config = dict(
    dataset='gratings and oriented noise at many angles and scales',
    horizontal_flip=False,
    translate=0.12,
    norm_position='pre',
    mlp_ratio=2,
    conv_stem=False,
    num_labels=26,
    init='orthogonal',
    learning_rate=0.0013,
    adaptive_grad_clip=0.1,
    max_steps=16700,
    batch_size=256,
    epochs=21.6,
    final_lr_fraction=0.1,
    warmup_steps=500,
)
Rows from block 3 of a small multi-label image tagger, named by matrix and row number. Rows with one number belong to one neuron. Each number is 500 + 25 x the weight over its row's rms, rounded and kept within 0 to 999. All counts start at 0. Numbers have three digits each.
After each neuron's rows are labels from the 100 images, of 14848, where the neuron reaches its highest value: "responds to" is what is common among them. Only what is clearly more common there than usual is listed. The data: gratings and oriented noise at many angles and scales. In brackets: how many of the 100.
# fc1: MLP up (model.blocks.3.mlp.fc1.weight, 384x192), inputs 96-191
# fc2: MLP down (model.blocks.3.mlp.fc2.weight, 192x384, transposed), outputs 96-191

fc1.76:482434501514521495498506495479442509517503506488493518500525437455518512493484520472500486443501525477485521507488533501508506467488543498487497461452493503503492449460555489534513530477498535491516503470481461521501527482519518504515509538496501545507509476502514493493478521497511512530
fc2.76:480535489515472494500496523525524475509503481510521506501464483484466518507537512563502469479483464494508525535486480501522513495491536519521471569475522480507473525530525483474514536495502486538500517485482504480552524525483528534536509460503488537490520505455545478528488488479514511539
responds to: very fine (74); noisy (61)

fc1.356:506531489512489473449543478466528538505524518473530536532501497499527504528477500488509500537495537511498467537474457485524507484469457522509503506514498508513506461476495485475435493467535490521495446457527471475501465503538520532429507474530516533517490508491509502492508565500542512520
fc2.356:480541501497523479531493474526528507503499518456496536526492473514516502487493488463499497543543499466499488514481478558468509543500524537531472500463461493480512484483487505526453467500534460512511465525543501505484427480494496524510499499510530516503495518492539465511516485504519474494
responds to: sawtooth grating (79); stripes at 150 degrees (60); stripes at 135 degrees (26)

fc1.194:520520510521484480502511568514489515531519516492484476508526491489432487490512495510502501522505549517494504481515479505496501500524505529482492532501479516518460487511505487501500507488484486522459485406483477492528500435497455488424525527510519545442509465499494491435506506511509499454
fc2.194:495504533482510491497535439460507475482487484497509478509501511506512481508541485479472500505529512498561493503480467489453519500494517493499501483464507512452580466494503476518520487526520490489570489491493507483503505449513492469497527519487480509522489505579542466529487505504516489442
responds to: filtered noise (44); dashes (43); stripes at 15 degrees (36)

fc1.358:463465498475498489504508496444537505466499512460484524453514460496529484493491468525530505505526491519513462478486547548485463508475504488520495487509520485500486506519493479501433500474495522470530475494499530478504493490503525537487497488560501507516511497547512502483524521491566487494
fc2.358:527525485504510498520506465512511520486483503487517516505519544490474503520493517499490500518484480507519466494507537519529523493466490511483488550474486487513509510506447539539519474506551493485472515499494562517462490498500502466538515510525517521510500498447477507460513512509433497415
responds to: medium (60); stripes at 45 degrees (56); stripes at 30 degrees (35)

fc1.157:482500503517483516504484507481521490518528516516471495524509465511516480553500470521475486523557523525494545526491449476505510520517475518519537519458427534541504486497479466474521476451539483476472497512508480475487513479522443512484526550467497489494466485507483501515525521505483537465
fc2.157:498509489469519498479488517479494516471457530534507510508478479546506485475458505449477515481490510515486504492516487494465503495483498482462504483554526481457488468502504489422560503506478523550519460490536503491492520502514479491558441546553527525498516465496529448479557508552505513509
responds to: coloured (81); stripes at 105 degrees (49); dashes (47); angle: stripes at 120 degrees (25)

fc1.332:534578487541498474496498481471490488515506517515509476538488532506492500512507498485503506505470534525454456534506426477531521485536460553515489525505461533524521530518540473485482490488514490521502470444495454506483464498499461495497518489481510515475493518506516467503533475518503495486
fc2.332:544501473510497508508513477515547476524487484509508514509490518498483505491511495475519526520518491517486441476493468536503509493511524490519534546490486516527482459525474504612517444505485510491498519482478469505466505509476478517453494521456523540472509486459478539470520478502515506427
responds to: low contrast (71); filtered noise (48)

fc1.205:486493474509500508476486478468530499468485528506504515496512473498503509479413506500476497521547520520460476542530468472498511542527505532492518504489466502500514499469541475495502517477468466525496496478474543516506447489486467517517509498485508516488515476516532440482502518515494483472
fc2.205:534481504534509508497492506544485505575508490489480500502504487516508508540482489494507463530497526535501486504514516500502525465487521530514488574437502496510567482536487503537506486498474501502513531483504475489522510476511482518465549495521466486468504465493493524504522524508520465466
responds to: filtered noise (100); very coarse (70)

fc1.187:523511536454499511520502498481503487507527495511497434525494503515480538524496504479463474500518509491512497477514511505518499487528508510513525495462487510543442431526484503508493451487538505491499412448505470527509506481505482469419518497489488525484541538500463519471541476521467530514
fc2.187:487485455495490473503488471485496530465472495497491472509445486494488531493521490466483483497509526489468489498535497543467463496474512486482497456496518531495522447498495473493503525501434509474499464466499498513515504451478496492508537476485492546508579496469547518529495467506480568488
responds to: stripes at 0 degrees (67); sawtooth grating (65)

fc1.81:529493543473501484466514508500459498512531510516476522517544528511484524513502512463501494464497510513507475478509513489507538503486477502475503495480551530462497502495492498502488569472539520480516497485499487482514505457510487504522521504505523521493501521503536482417490507504509491543
fc2.81:486506487506484502526493488503514487583498523490436501463492512505490515485510513524483525541488524506526474479498507489488509497505495500473501523508476502498497434447469446534506557459486479507492537493503500485462531510503503493481515503554502504505495491496426560551514511509504541484
responds to: coloured (80); sawtooth grating (49); very fine (40)

fc1.312:488514502485478482509507506488501506497522503493480420462502535476471575489497579518503496520513492505516473508506492459501472496498506533530492494504479507514506462540497470482540494491537511532481535471488502496542512489502516526494518515495496482479489575487486477502490488530460498524
fc2.312:506506502467516460514452502503506496423446553486512513532548516467551491499463561447538471545468459491498517505508462496499511508499498542545486498485524504534503509511493499516546477504544504515501490475483490480497514503482538446518553519484475509496459514477510501487511509521510494485
responds to: dashes (93); stripes at 120 degrees (40); stripes at 105 degrees (26)

fc1.136:501519509541441509519502544492524497523503513489481463505535499481464489534529471553528482506492536505505497502502495515526543489498506516488511528516439525511416460528499491529477456481508489528457508487485494457508484470550514471488516504485501524436505472505456517524546493493488568473
fc2.136:516434490482438484496509485527439498567492518478484513510470519516510491523517495469473448503480491501516543489503524506400506487507505495479496520518493492490509493495519484535518497518538513489479512556487485476462495461486526492476534485538463507498497507482507494451490475507518527479
responds to: filtered noise (64); very fine (49)

fc1.381:502504511502472491509475525447483512469503519500519487503515485511512520499446506498498497493510513528447533489499507529522492506505543456519528461512510503455504433509489451529457528456487521497513464529494503434488526493514499465521505503478498501484482471538470457506518518478506569445
fc2.381:497517496480518477498502479536482517557482471532539509500484508479533499505519488415506515502495476486470495524471526534494532517491514512514479494475585521490462503515495505442484513520497504482476509497486489541513482474494493482480532503513495494475524492463542549450495489503499454555
responds to: low contrast (62); noisy (60); dashes (43)

fc1.185:464555522495467500502481526489518502518510499518479478495507447501522466471478488512538466475512510513504514541516521527505466521511525521538511514500463481504502490555504452470500435423536525520484476476512476443507495519510509504460507498509492480551506445494460531503491507477493493508
fc2.185:458479497496556494483492463493473459456508515501523492482512504533495516490469487470482481478526479505469471513538508473470524520496459493520502511435460529490535500489518471508495508549484474470497508486483484495527460524490448504546529521469488472480508503566495474502506522499472508496
responds to: low contrast (89); windowed patch (42)

fc1.333:494480495501506483442490486496468500505497504511501515517529521520516506503482533478505513496505512451503503500507517458520548500505438504469514525486536496440515490473479494541501590482494524499481496531497479504514509494515494505523490497503494500507501492471529463444497482486487518518
fc2.333:485491492517476493503500476517492469575492476473482526505520513514464522502527530497500507517473502477491513487496469542485474472526517518477514525514458524425499490452495481502514617486514485503494518519493515477510502464452501511512456502523502485481542485456501527477510471486514491517
responds to: very fine (96); coloured (90); filtered noise (83)

fc1.264:509500486481471473502536507489443517524527500486495516560518504407518508521495488501489515476469536511467464526444492535519505491420474512433432498520501555516479517481506478543484535500495532517549513494478498459554474494506484528485496498470546545495534484531560474487439489486479509486
fc2.264:477502494491460512490534459541558498525478489525506494485449489473478524502521538502531514487481520462510531491477492498501506505469489499495440534509453502500505482495506526436511483528511496515518487504524498524529531520452498452485542505517543473493461537473453503524487472506543516528
responds to: stripes at 165 degrees (52); sine grating (48); medium (47)

fc1.326:501497511491494500535504492505537495512567525514465451477509518503478482532506486517527505493489517539513487509490534506499509475517449509519505513485487500487495489526449495468521506463525505527510513498494483468500480475526512545439521514490471523498502497519530506479520503479467504510
fc2.326:525532478514480535523458507497522511515474495473510502527500483498511497525497516487480483521469436510513506518482473515517508494488556522492517506544535511510528534523524497495523453488442528525524519506492495503525457500496482505498469507472481486488496508521493492498500530476473481544
responds to: sawtooth grating (92); stripes at 45 degrees (42); stripes at 60 degrees (39)

fc1.324:530485528473510502459504450481469489477489481515494480515472559513490520473500465482487449494502495457482517497559529479472448489524486528483546457480478527473513537472485499538485497506488495493497459486527502520534497493474494514516495469498493525508522520491514514522500464569474478542
fc2.324:474462500466501490501483561499452525533511523499489515536578518511479479518513481475493497472479468494502497453455452497498515508484488513490473529464465497551525499494494542534471518500499488480501470491485491544510513482486515475513427503473488508503539501502518471524477486468472514491
responds to: very fine (82); stripes at 90 degrees (60); stripes at 0 degrees (28)

fc1.254:509492503463451522470510517451471510472501528518543505478520508521516509503425503477494512510516540513443499488523518533495488528518519520483504442473550514518457495508510424499439488455507513513504487472532473422496478489506485486507519499506486514483505477542473448510544524507481538507
fc2.254:495522485457504490523505475505485507544501495491524521474505506500524499521527521460489485509500502471438484479518498486506524479495517497518503451482555532486487507526447499515510485477540505522520517477492513500498491453504500484449506490507519460477500491460544535445533479503524454492
responds to: dashes (98); coloured (88); very fine (73)

fc1.239:481511496477478545495504515482474521478525545507487526461534506461525508512441499512526520517481524529468515497482477489519503516456524508516480464487544494538472525541470466504494528476515523502493508489522447438474494491527511491456537532506448505496509461545502475507471527469528535548
fc2.239:517482539428492516484486521467483514495494516480474522571502498541511523473507529487465523498489503471479504482456529478496506470530521436503530424517477487493520510524483520509488542483533529459514440497491481518494477516501482461472441488494491536492565543506536481506504463465485518532
responds to: stripes at 0 degrees (96); coarse (62); sine grating (45)

fc1.370:488538470483495488475496515460513509536524518456491509449514540492506536514507511519483494509488471461496457495518524471542487492473507530505472482513487501472505489516494493532421515484489511509465527432505507491500497499530515518480498487552477528502560509537503474510521469553518518504
fc2.370:485526516450520517504473484512507520467450508460488537508515527505538490493507543512504516471522487494499443522496553486483522519493439475526454542518499502520510548555486518542560497488546524497520477484557507526478484504482510465506501492526535493493510507473521496472526489487532495490
responds to: low contrast (74); scale: very fine (42); stripes at 30 degrees (33); stripes at 120 degrees (27)

fc1.299:475470487470482545489556515490491548488509510504475497519532497480526514480477480490456479458493501500486491528503570504496491531467494461452504461488519511450483483503486463527459523468483528507526466492518508489472455499510449461522498504486509512517544468539501453515491479471502492490
fc2.299:491486485498489519509483457507503467495483459576476492462472512477479509483464497511532490484483485502511495517498519499482499494439469484488493549457479478485541507490502499516482507506472490496499505512521527496524554503455504479521546532492511477507535544494486505526458490514501518473
responds to: stripes at 0 degrees (61); dashes (40)

fc1.334:469520462466479500466497520489525497518522526523518530460494549524508530520509470523462493472497511522485504504500554458536501513464461514509508523494479535546512520483506469503491510495493551498440487412508536499464474504488460443500530498509525468489511468499474495507494474486488508471
fc2.334:474518497534524518486489441504513457477541469565489473502481522479484546499487474517460507480502501513489504502487544508484496472481453466475470552478497516475519481505482499551499460510458508488532499502534477514504519459519468530494471496472481492492549511460521488469481496463517498475
responds to: stripes at 165 degrees (71); fine (46)

fc1.53:501522489487479486498515489464478495483501500497526448502502480487498548457480528506506496499516487488519504517511501487515489524503516502496490470511494528507491522537512462491513504481523505549494564488490512462497508488497497528512515568497508484498484482498486506489473494496447504503
fc2.53:488502497496506472497471488526485499438471520494531500538506495489539494518455488459546516532483497482498499459482500528500533501483510523528472495502508501494527493518503500481501493511472485514483444499494500517526566549498529522510505530471509493531480521509475460493466472498517520504
responds to: filtered noise (45); stripes at 135 degrees (41); stripes at 150 degrees (28)

fc1.265:509458489472473511497505557481497530510523539527499489492534499496471497511486516501438508462534512526467544496494521514507503519501471499500490502501504508503485475511459472497533531474539496485493546494484546457526534467524460486493526530488500498437495499493500475482514488518452514514
fc2.265:509520527498502498508458525521474488489502509475494525522505531503471512513530507486500487531536485496549497469470496491478496534495453525561467471524487480501521546540491488546486450538505483489477477502526535519522509494468514525529520494493476509497450522508474532488470487519516520417
responds to: low contrast (78); noisy (70); stripes at 135 degrees (41)

fc1.318:525558502511483498504467492480474438484540500515505470515510525526491505531486475495538509500487553532492461496521526504504482525513535491497565480485478518483474552564482487497451508481481521504515472508492472500486469499493490488469535535492517440493467489519495496475471504479499489499
fc2.318:502474463490518477470462491485495461524445502474523576484490491514504539506509556489498504484475471508485509443525517486526501473502517518558514526507530522485513528526468513512531508483464481486487465530498502525496461524502517478474502517544501434507488467470507501476510488491566485506
responds to: coloured (100); low contrast (82); stripes at 120 degrees (48); stripes at 105 degrees (35)

fc1.227:521498461484460559451493492503532476500503511522497493484559507521515513487503483477488520496549494454491500450480507438518526528519555526518536535505522519508480478531511480497488499488525497483464439482523504508489480506531474474504507492524502503511527509486478490502512477498452555497
fc2.227:483462486538471478502512532469479502527506494458463477459481546517502525468565511513488532462511497498537482508520509483508463490543534501521509505532489508482441502524492471463505507512503508523504512559478462484488548511474495526542482488493484492481493502421499495485485506517501486504
responds to: noisy (99)

fc1.40:488518515497480550495494528468476509485536562488481518484554485468511501514431507516519533492481539497497507507458479500523506514462529495513477484484510485542469512536463478494483521480515530496501489494500428454496498492527487486471530548510460509486532481538493483495455517462533531546
fc2.40:518471543438484522494483531462483514514499538489461510582499493539503530500511520497462540486490521481502494471448534496487497475521516439495517451519450481526507514504484497513491536495546532441520429504496464500490505513497488474474480511490476527487575540510533458492500464463475521541
responds to: stripes at 0 degrees (92); coarse (63); sine grating (46)

fc1.177:485512520498478515481491517404524496493527532507464483449528497469518517457468465472482510468528509485487496512510508516515486559502545517491510452511501502476474473518537476456471507464498500496504444483526512472499448512511488492509509478502500503517515460482514493416508522519476496481
fc2.177:511504486505508503532529513561525482454466478483486483499527468504489474441469487511504469469500516508452543485524471490537545480513483523500522492507527483529525520513515503516486487511468461495531501542517501505510456515530488497528526510495516506496527494503483493518495514509490511503
responds to: filtered noise (74); very coarse (64); noisy (60)

fc1.183:470493468483492501474482509447510504514516522536504499487499491483507458525496464489551521507521506508517501551512494497512509525504459528476520521513476504463513458470538473494495544470503521531464522510502512486519454506511483528482503487484481508508485402495499529422513518496511498441
fc2.183:491516490542487508518466554507485481538533512513494491510503472511482507534526515549493498534495528550468478512491478517537494519522507504509524459506468492505522500486485453523521547498506457506500500533500504446490462507583497519493544492519525529490501505492529484491526521483487500473
responds to: filtered noise (68); very fine (61)

fc1.125:478534511491497508520510482510500524523514509504506465499527515506482540544492486513472472520499507501497513519497476514524502514481541530480520503451478525507485466480506500480429531483515545518500457472505479514498508470512455452446531511522519479483512540516528503500510489507526512500
fc2.125:491484546517496520503509514527486504493541507505491481480510472499520485508495459556509490465498488504545538517507491534495467513486505509492445501547556479510489457495481495504413525514452501556481513492492495494466505482492525518519516486488487529474494508515509523505474478527515517477
responds to: dashes (61); very coarse (51); stripes at 150 degrees (39)

fc1.39:556475561471494517468523473507476488490496488515481471554482476533483562479493480478486467495511493471493506497492575475484463492552509474488558504488473502478506514493506484567493485495519517477514477488536511505478496489486495483500495488495520493489526546492496501502514483471475487570
fc2.39:523452485454481483503490521497500581501477542509516583525562501474498504496507469445491518486482473471477490453524478467504505476476490486482477481494496490536468491480491512492472518498493438509490500497507501517547522493485482510486501506498477476485525488495499491497479475499501511506
responds to: stripes at 0 degrees (99); sine grating (50); very fine (47)

fc1.121:511511480457474516506497535498461525510515516513499487525528442488495465542499466493529441499505518492500503536525503519506509541502499488518549518482470496496476536506491480498470510473504501510526444484471492482482464482516465491468553538488501478498483464504508492491486537493550520497
fc2.121:472499504499492449506486517491543517516442505485519566496469593515523462483514521533471515432496491500498516512475507513511496510491467512491526543511535481511508512494502505504556494509505471500543459497489523490476480481499484479517473518526516492482543442486508524437500500502546487485
responds to: stripes at 120 degrees (53); dashes (50); stripes at 105 degrees (26)

fc1.218:455539521532482486480476518465510490507537561490495518485526502516498507505484499552540547519522519531470469514489520516519509502515489537514483480510479502450459508502495460538479510482530528552470508459522506459508469464547520503508533508504484488472505498549502467488513518482537508454
fc2.218:533498500494491461492536544524456504471514516502513478517498518484516506486510482514499527500456545495561526460456472548534503482489444508479498503511479496506521493530477523479474488509454501510482480485462517507501508498517503447536483464530486563492474506449506525499486522518466526497
responds to: stripes at 30 degrees (51); sawtooth grating (43); stripes at 45 degrees (35)

fc1.57:507520490506489507468499501468523485497510551521478522474557523488509470463499473479517516496506521534549470483502499493482523515498525515522518467522499526489476476475499495463476492455515515523501484512499517463525494456541495521503526503527493519477508463479537526429494518509513488519
fc2.57:492550498505471476539490539508496510461494505527500486471487463504522529455490476569498535483572488495478528478482499514498491521530491534449502481497519452499508483500503476529536506497493477483506514537512522473469508491526487452522507534458497502484528510515475471528483502535486568485
responds to: noisy (96)

fc1.119:531493557501491534472483503491518517477480518507498523482518497525472527497498516486501511539502486499486471496497510505478490484527539508549524520501498500533454487509479493490502478504494476512463515457518488497469499457508524518530548486547477491425501526508488460470510530522530497492
fc2.119:488499522531490532480528461495515503482510526493494487533468519536506502526508458525484492499508495516549513555478485495452532509502549528551492517508461517499497519469528483483480484525517528492517501527471503475548509480468502494523497487481489503486457502471489554523492492497500511520
responds to: noisy (99); sine grating (53)

fc1.72:510519524508498442473506506483504499495491515522498467519511513472487486512486518521484514512511572479495479534498462486514523458471441521523474505504503516511499517456517497476506506482496506484524539451475506427492520489514518496446514510506517493497469491494539516493481492531485492514
fc2.72:484516500507513450506512478502501471515526494529502516459456506491502474477502542493549525462505526474487516552499503507480514488535538502462475517468486500489477511480506512516565487485507452486523555443534508508519482511497482545463505491550504520497478488451552482518493486531508443518
responds to: stripes at 45 degrees (65); dashes (37)

fc1.337:506528506516468532508514541493485493488522578509511504506583490478501505507457516529519537502490547519476489500472483510508524528460520506489490484492511493520475515526479470518479518472517508513479493481489446470500506480554481487423551546511474518466531489546498466475461523452504508512
fc2.337:495485533453507508494476528475489540465478542499456511583534507543560510486491502491460535495483511470494506463471483516480498498514487435507512451512452459533532520515471525556498504497514520447518421492489475527479513517523478488544467529481486511500525522506503465516499463474469516527
responds to: stripes at 0 degrees (86); coarse (62); sawtooth grating (51)

fc1.216:456475510510486499498475554492466488537549520498462495505520460459475505515504515515462463509507544479538508511500505493521530521475528490487508473463439512519480482495550469529492517486495506493505491450508491495470517457531494511464536515488501540468548490487496492494512547495501514504
fc2.216:507502509527484470523494496469476500487546486475510502498473493534503529515486497545475480479517520534502467510527504528507518489509503505473471504529518500445511472496493486526525526500482481509502517487477565462551480512514522506547474469470511521503562491517514449547506502509493516483
responds to: dashes (79); stripes at 15 degrees (38)

fc1.130:490517460485452515525518499505515457495516514488535484495524524510525532512499492497503547504561489488487449467480494460483487513519479493481509476527492503523501487531511460490453523471520524533503456505503487484575533501520473500476505550526457505512500511508493486494451530454496505488
fc2.130:480502447497506475507535492532551484521468477499529564510480500480474506527506477482512544513480498471497452513495495473455487469512501505505488485519475482487505563482488529438499481496513531511526522532535478541522522530474476482473495536510483498505516480483486477560508478490545487544
responds to: low contrast (70); sine grating (55); stripes at 90 degrees (47); angle: stripes at 105 degrees (27)

fc1.7:518515515549500470501506518462466519514532524536491479511523515465497470485484483520513522496477532547458501535514483463516510543470463518529520487480482541482497477483538468499513491463497497492517500480449487463522526471520466482510548539447503519478496511483498491477503496530515496448
fc2.7:529492514517497541479536489495537515502515501493532509488501435518469518527494502474495544506501495508540504493486493503518486492503539506475540499518490548496518527525477515505501489505534496502460515479497471520459492544485503504495498526458479492478499503546503507506498518505468453494
responds to: medium (57); stripes at 45 degrees (40); stripes at 60 degrees (28)

fc1.161:478476509503474490463518549501491496522503515521484473490522440488457544505506504509514461489473518500492503439507524478485523476486533500467505514491494493518460475525498483539478521491509546489513455404516527497491492483511492478438531536524524482484549543506539483515504532499475490515
fc2.161:476483513518507506484507472495547523497473490540505480489467461506510536459496517502492510494515490491478520555533522545501496515457532505492475509523546532490485444505485483474534478513499489483532518503534495469496472476487481496487476494449493492494549554459494563469494491507504501508
responds to: stripes at 165 degrees (46)

fc1.95:501464503492481492483477550502495465480505525493535510444503469550507492519483473514500512507536487457451493489509553508504497537557475514555539497521520500514512498516494497468474511479547500528441482485494536531496476497516480501471510487510436506505529477490565470479556523475501542489
fc2.95:450515513525492494480458462531524498495508469516517455496467496494468534494530522487514491541536511478510510526545525487500510477547497519510493556505503444479521456503472528447502506523519495496533519509521546490484481504460529497512480461522472481490506547467475500523534486522491444538
responds to: medium (69); sine grating (50); stripes at 15 degrees (43)

fc1.50:522548505494500496456506481463559476502537525513521504498508529506508470514503471498516515512513485535485479503472455462532515521490453521505492513528470497466502523553446486473500539474493510508511498485480552471510485493519458476468512536496490498510486496505535493477480502496502506521
fc2.50:482446491474479500512503529519452496498487470492489511506500507499454525518493504530501422488471454565497492472508479497526485482484487474493498498506520494560478509511519447518503521511477517474537512504473535452532515541498492519533542515471504537469518496472549442524514502495517509515
responds to: filtered noise (65)

fc1.110:522496504511481483476472506471471476489490513471519450503507533509494552482475568515481511495490499502514436521509504491512475510498497521486513487498492529477504520536517473500507492475540504512512566493518493467499495493502506541518481495534501494492484570532481477519511472537442487502
fc2.110:499506515465513470524476495550470497436475495506482509533526473473551523503489497506557484521524481454499506505492505501507528469512521504536496548468520500475497533505508535548445485511541489520493416493487470536492489512480482452529500504465498499507529530470480497479500491499496482499
responds to: dashes (44); stripes at 120 degrees (38)

fc1.301:433486478535453453486497495474501442536542519509504539506512534517521553495493474501503504459495525496510457484496527451522481483499505526544485486502455494524499517493511469497472503482527544486490484447558514482526463503536501522480511512545524508499536511505527475498506504472513509516
fc2.301:443525481460503552515514486501522493516453480494511522474493522457505506496514542499509535489501555517483479509478521492486531488488458490496480551515471503485503508507507485518569502496555499526504478495573498487537529473500500458481508511515519489489535503472501495470486498486513471498
responds to: stripes at 30 degrees (38)

fc1.128:478476479519496468491502492485524459513506512451509520485515480481506516509508525497509504502486498481493438485494497488518511471493501502544470500537468472516500494513521496509460500501486475509487531442535515503487498501514525569464497497563491525497517499542546460492509538487549504502
fc2.128:478509520523531498477512489521506479509508499433498494507525503498500489490516517495525537519471498514496458518485518522501520482495472514508477542525445492499487537510507514553545472514579496519468538471543500500490462483469522523486513479536512488492488512496526483490485490492498423448
responds to: stripes at 45 degrees (69); dashes (38)

fc1.31:500528493513482516514503520474518492481536565496503506496573478504511484521461505513493535504535543517502496520450480527511498546501528515511499497501510485512496491505486469495465510469520512511512483508471461469508497465531454486489527541487466535482529493526474490462493522435501520502
fc2.31:479469513437510482494478527464475542546505551507455511563583502493511525505534505510464503458481502476531516432502501499515523531506478446490498494521446498528507526477482519524502533496530449456495435482501473525490525506539507492501495510474485520494528550536509464474502477481465519508
responds to: very fine (59); filtered noise (44); stripes at 90 degrees (36)

fc1.347:487525528519449499515533530503487491489487533482522449515517492495501498501507488543518516523491506499452495522465499515497509509522501497483527500501495515521475467527470438514451447481482505526506479518497462426481510487503483457516509532491490534501497475539452469533515524463468581479
fc2.347:492522481525535481514490481535484514534513478499498502471506498509539519512534510483533493485464474497458462471505495487481485498522485518472493515492536511523506519519495464496522561477541502494466511507487489477473510499515526505444552500508504497469520495542545541445508511516503495494
responds to: coloured (98); very fine (59); dashes (48); kind: sawtooth grating (37)

fc1.16:503507516511462471484491511491488458498507501498505493488523509527464513513496538515481475450526478495480513507570493482523544527560471472562520504518466514502472489518508473515503500495529487460453534482518499498485506484507498515510502562491476496460496502485483467486535503537493575487
fc2.16:507501475487451487497525501525478492501513500528524516556499510454506510482492478468493498428537511481510556493470498533468496504482511527474483444526451457508498509486491458498483534518490537479494487514522514475523545517504507492507500526513503530473478486500480485534439477479532556456
responds to: medium (50); dashes (47); stripes at 150 degrees (38)

fc1.97:496516496486462486468516497484545520503513517490462478511544475473510491495496522487480479492460481480477525512535458475525505483479489435538505526512458497530470477517501466515476457480489536427494505467518520468496496496531509486510508508532522523486494496503464446488496467527521560504
fc2.97:511483438486469556495499472516483496491488497456539523492484484541485518489487487507483504554537438494501517496522521501500508462512495478524535475560468484498504506476493507558523521496478495490521509524516505543503475515488545520498501533498458530470496477503449477519509499511495516477
responds to: medium (52); dashes (48); stripes at 75 degrees (34)

fc1.308:528516472477447527488522537435476524505537520494498490537535491481460501498494477517491479496505561532486489507486484466556526503473500509458508502516482523508463501465515454484481525484451483513555479462497497481519503470529485516476530506478538533439510490521523481486469484490507496499
fc2.308:521526533522487466512502450494519477503513538481512479471470526488512506524568521515484504561508495522525438500506471556482507495526480495500526482452471461491511490511511485493486463513530478511529491521442470502489492489499513475472500510494506513499456492503450549473525511512496556485
responds to: stripes at 165 degrees (44); square grating (44); stripes at 0 degrees (37)

fc1.44:505482534485458471433491493492500531511504501494511522492503463543508510521497513499474499478486491472459474500503518498540545470518444471550513513491506494461508485487518452501496534475516542488520502518516505458510465509498517480503494491533489486519493455503512463515514517498532603492
fc2.44:457510550489500495491442547506506490499445488513485478490481499524483513498494530538487500486512537512479523521516533513483516513532531491488518460562485479437507511457547504485528521541436485486472512535483510533506504487497468514517518510533479468496508500493513482469514498494524466506
responds to: very fine (77); filtered noise (59)

fc1.306:485530518502479530504507525465517503486536564497490483499539479473522499513444520498483545504518518513505500529457486515504501523492521494511493488500507494522492489517473456484471503458530533509517487517487443433505488478546459491503535533497471508499532509522471501486481530438491526530
fc2.306:495474528425473533491488540454500541551492538488470523559560503538493527474548517504473534472490472461513521458480527508528521510510513455500526490541445503526489521488490512491495531487549459464512436468476484501491529510511510496470483510493471528484553530523527481468498460481497508537
responds to: stripes at 0 degrees (36); stripes at 90 degrees (30)

fc1.159:500479484534492526437488537485503532487506553506482516501498469469480496521506505485519543524500523509478506539519532461495515501502417534498489535499475520519484478469506475518509494491503469569452486464488511462495464469535480502525517486477506502465507511514489468483494542517529519479
fc2.159:503493465528477543533490527491463503542515522504489452504504526470483483488523481486519499429445521495517509491529478477517502562473402486488482485494511490504499506523531476498520518495468492459494502506553502475526504480510532500480527496522535519495501508491488509520514495532510519514
responds to: noisy (92)

fc1.90:502494498504495514494530506470504513525508519519490471520492487489519498568502482518494530484492513489510498515508496453530537515516428510474519521489469502478487502497486451514468519464525545517501453540509492456478480500543460510488507507501508504515505480502458479532527533501482547490
fc2.90:506549465518456506468506526452518497544496502487517477484518477512485508523513509481512506470498474534452512469501492515495455494505534496512523483532486492475497524512493482498527488494458492496486500648508487512507487521514493525488531523508500503474499505531503476523500506491494492510
responds to: very fine (71); filtered noise (65)

fc1.292:490522497489496502545522529510523536502491520509482505499531454497495481504484478552472472513530507521511514529480507543511488526487534506497511499469500513503495513483481502483452526474484538510524452460467498506490496479509457450445520546490501510511514498521511477521487506480540517518
fc2.292:532513494522479487506488512527520513493503481499526511501528482509516482480505524572507472449507490499494517512478529538507469512505503516453483542517548509517466472503503516510482530534498511539500484528446479503457482505498453460501485440443536483478501486493522502475459499486532461472
responds to: dashes (68); stripes at 135 degrees (50); stripes at 150 degrees (26)

fc1.144:490501494461476527536551523473505520520517531474510526498522495485514490521474485498458509489513471547482547521448523517521492511433508536464496500500529521505492463485459477456484527470524492535511516489486527479501555486509423470470500529498496486489506489513516490495468511482490499532
fc2.144:499501493471519500524483465490475516552464483479476541554518488473459487496534505464476510460519486478516498466494494441512489478489462504545505540467491470511480502493498507485501474516527503506533479494500499490510530529519483498467525518489476515492499524513545524468537500479550436504
responds to: sawtooth grating (48); stripes at 150 degrees (41); stripes at 135 degrees (39)